config = dict(
    method='simmim',
    moe='top_k',
    num_experts=32,
    patch_size=[4, 4],
    steps=23000,
    final_lr_fraction=0,
)
Rows from expert 4 of block 5, named by matrix and row number. Rows with one number belong to one neuron. Each number is 128 + 32 x the weight over its row's rms, rounded and kept within 0 to 255. All counts start at 0. Numbers have three digits each. After the name is the row's rms in percent of the matrix's.
# gate: expert gate (model.blocks.5.mlp.gate, 32x16x48), inputs 0-47
# up: expert up (model.blocks.5.mlp.up, 32x16x48), inputs 0-47
# down: expert down (model.blocks.5.mlp.down, 32x48x16, transposed), outputs 0-47
gate.2 125:130119241128115156128026100123129128134127000165115127142169126129132128128128128127139128128125136160135115123131165127128108129130139123128121
up.2 100:109132083128157119133168128128128171119155255127138154120118128124128148087128131141128077162128128098128130164117127128128128124126071239131110
down.2 052:131091193252131137125074099130141125127142164127128096192120129139121129121098130112126091114128127128171143143128168114072096102133116129144200
gate.3 129:128136132136128152158121133133010101064144116133095127209135163171042151122141127129127128128128072097129128128110134101135135123134191128128141
up.3 119:128147128134128128255119171128128129101142116129128140128138128128080128127128131072128130128128126108128242128058135082128127139128162139150116
down.3 087:128130120118145136065128156132000068094113128128123128126112147136084129130131128113128128230128128095118186116174127156131134142128153109136127
gate.4 116:128128124143126178128124129154128108126192128127126126000128090131128125128128133128128045160157128128128138075127114126151130128136147127106135
up.4 129:127126127129128180100128255130128128127132128083090128128072128148124128128128129126104128128128110127128153126129099127159176138128130129127131
down.4 120:128130125128128099129145113128129128128125128129129128128144125136110102128100155128128130255128135127128094130128128135127166128136116128145137
gate.5 129:116131128118113099136116119124136093144159128108128249105182130118128130128171128125185155131117128206222123097128163111123098140105141161128132
up.5 107:128164126108128139137201129146129118131128011106128059135126128139129108127098141144142127158127148128128139203155135135174129128132153226132129
down.5 091:126153128022155132120132131128120120126113107068124255128155128127125134131146129139129129088151168140123102117126101152128140121122140094147067
gate.6 092:124128053131128092125107128077126134123129058201125131202142128128152127127095112119135073127129122112119149128128105141125083136201201189135137
up.6 108:130128128128100121130128129089128092130128145060128112128119145128128136132121140128127132124128116243190128165125128083128127118128128000126079
down.6 089:129127136128134133130080129128127129127167084128113128161166121127080118130160130127128124129129128122073128129066108128128098027128150255119127
gate.7 069:190127128098173127128129141127129115128137131084147127000102134111101128128129168154155082128137145131209142141133128127133185128149128130124162
up.7 080:124128121177153108130130128130090133147186056126127128191133135129128128128167126117145247069128128129180127129128127187128127128128130130156060
down.7 141:123168128120128255128128143078134140128111116134150127087110132120136115131119130108128128166125129129061127127128127176146133133232166093178128
gate.8 086:134122155128128132134070169126100089127129115079176131127113128062145045132128128120129127033140107105128129128117111128056126128219139126128128
up.8 097:127121137102191128128091128095128067124128128106123128143151089101134160036128129106147132004129139115138066128120128064128110126129128137129128
down.8 082:149130102165209175148102135128120110179114121115128075126017120130223117126104130128128128137128128173129129131140128162128127125168162124124080
gate.9 073:131131169135163124140124128106163154145126195125128113100128163136128181134083108130129057122155041126144128190128129128240134128160138128127128
up.9 105:128214136128047129128128128128124123038190119138149146128129100183128091138198143109095064134113128128128083127166128113094128130130122113115152
down.9 080:123119131139071125102139110128128129130162149129091172128138087121144089123132112230125127128104126108195098147148147131127128255126108120129127
gate.10 086:146128126142128108137142128180159128138129131127128246138226138211180127128129136117157127130128129168162130129141165128130135164127172137127081
up.10 080:127085128125128126097125074122122122112088104130120061153000140115150087127128121132101110098129110128123110139118076128205127096116132113128121
down.10 103:141126107255126128129127128143127090126130128073113103153178122147164157128068127128148116127135118129089128128149140128128128130116129122128128
gate.11 091:128195129130157065197127195119128143135125124167133128133126130039171128129160061128140117118175070128126110123133161116068133173130138130126120
up.11 126:122128128135090132167133071134098137128128127128126128128126128160129128147037131127000128130093097131128172129076109144130118100089125127128142
down.11 087:128129128128122173139101104128047102108123117129105128128125135163125090116128138075116133027095241089132174127144126099144127127081138124138127
gate.12 087:181128119128129080128105128000128156123138057133130128155141113128128130176127134125226122127128123126128114133152129128129128129134126123149116
up.12 079:103152128162132193129125122045133098141128235126129128000128118128125128103099128147115128148109162129128128128114128128119128122097130131097129
down.12 084:120128130128128159156128127253104128121128085133121128022129138129110135127130137106117142122118119075051124132133128135133199133128129079128126
gate.13 116:128104128081127117115000098119100128118121101184107204139131121079133128116108097114151109087120128152161130100100124124128118119127116149141161
up.13 098:131111127158133128129128128131123134132127255136128128132128136130132118128128120125119132126128111117128112126121136126112126092149127000128111
down.13 079:104156130122128152130112115128130128129120122057107207128125136127128188116128117128148140102132128119112127128153107156129145129135130000143121
gate.14 088:133135129128128116125057051126126122128133210247153197115133119141188143126127118127127143128128141158132148127129141124128132168082120128127166
up.14 102:130128104134115114128228127128128132128120000129093128144125126128128134137139140128128127128129060134107128128175123128128129077137165129111123
down.14 070:130127191128114131128000139132126128128129131031125092131132148128127134131161131130128128084128120128147125128107101160128127067169127128146132
gate.15 062:097128137128185130131054100131105118127068111243125125216132114121129121123101122128130093198129169147127128128104128108136127129141085127154128
up.15 069:077128102106140128145129098129128135134125128092134065090128127061121127061114130136063131172149207152142170131140126127118131097094037127128086
down.15 113:129128128053109121128059183128128127128110113167128205128163098128137069128128129121141089010142129159127151127130095128141128135147078123129136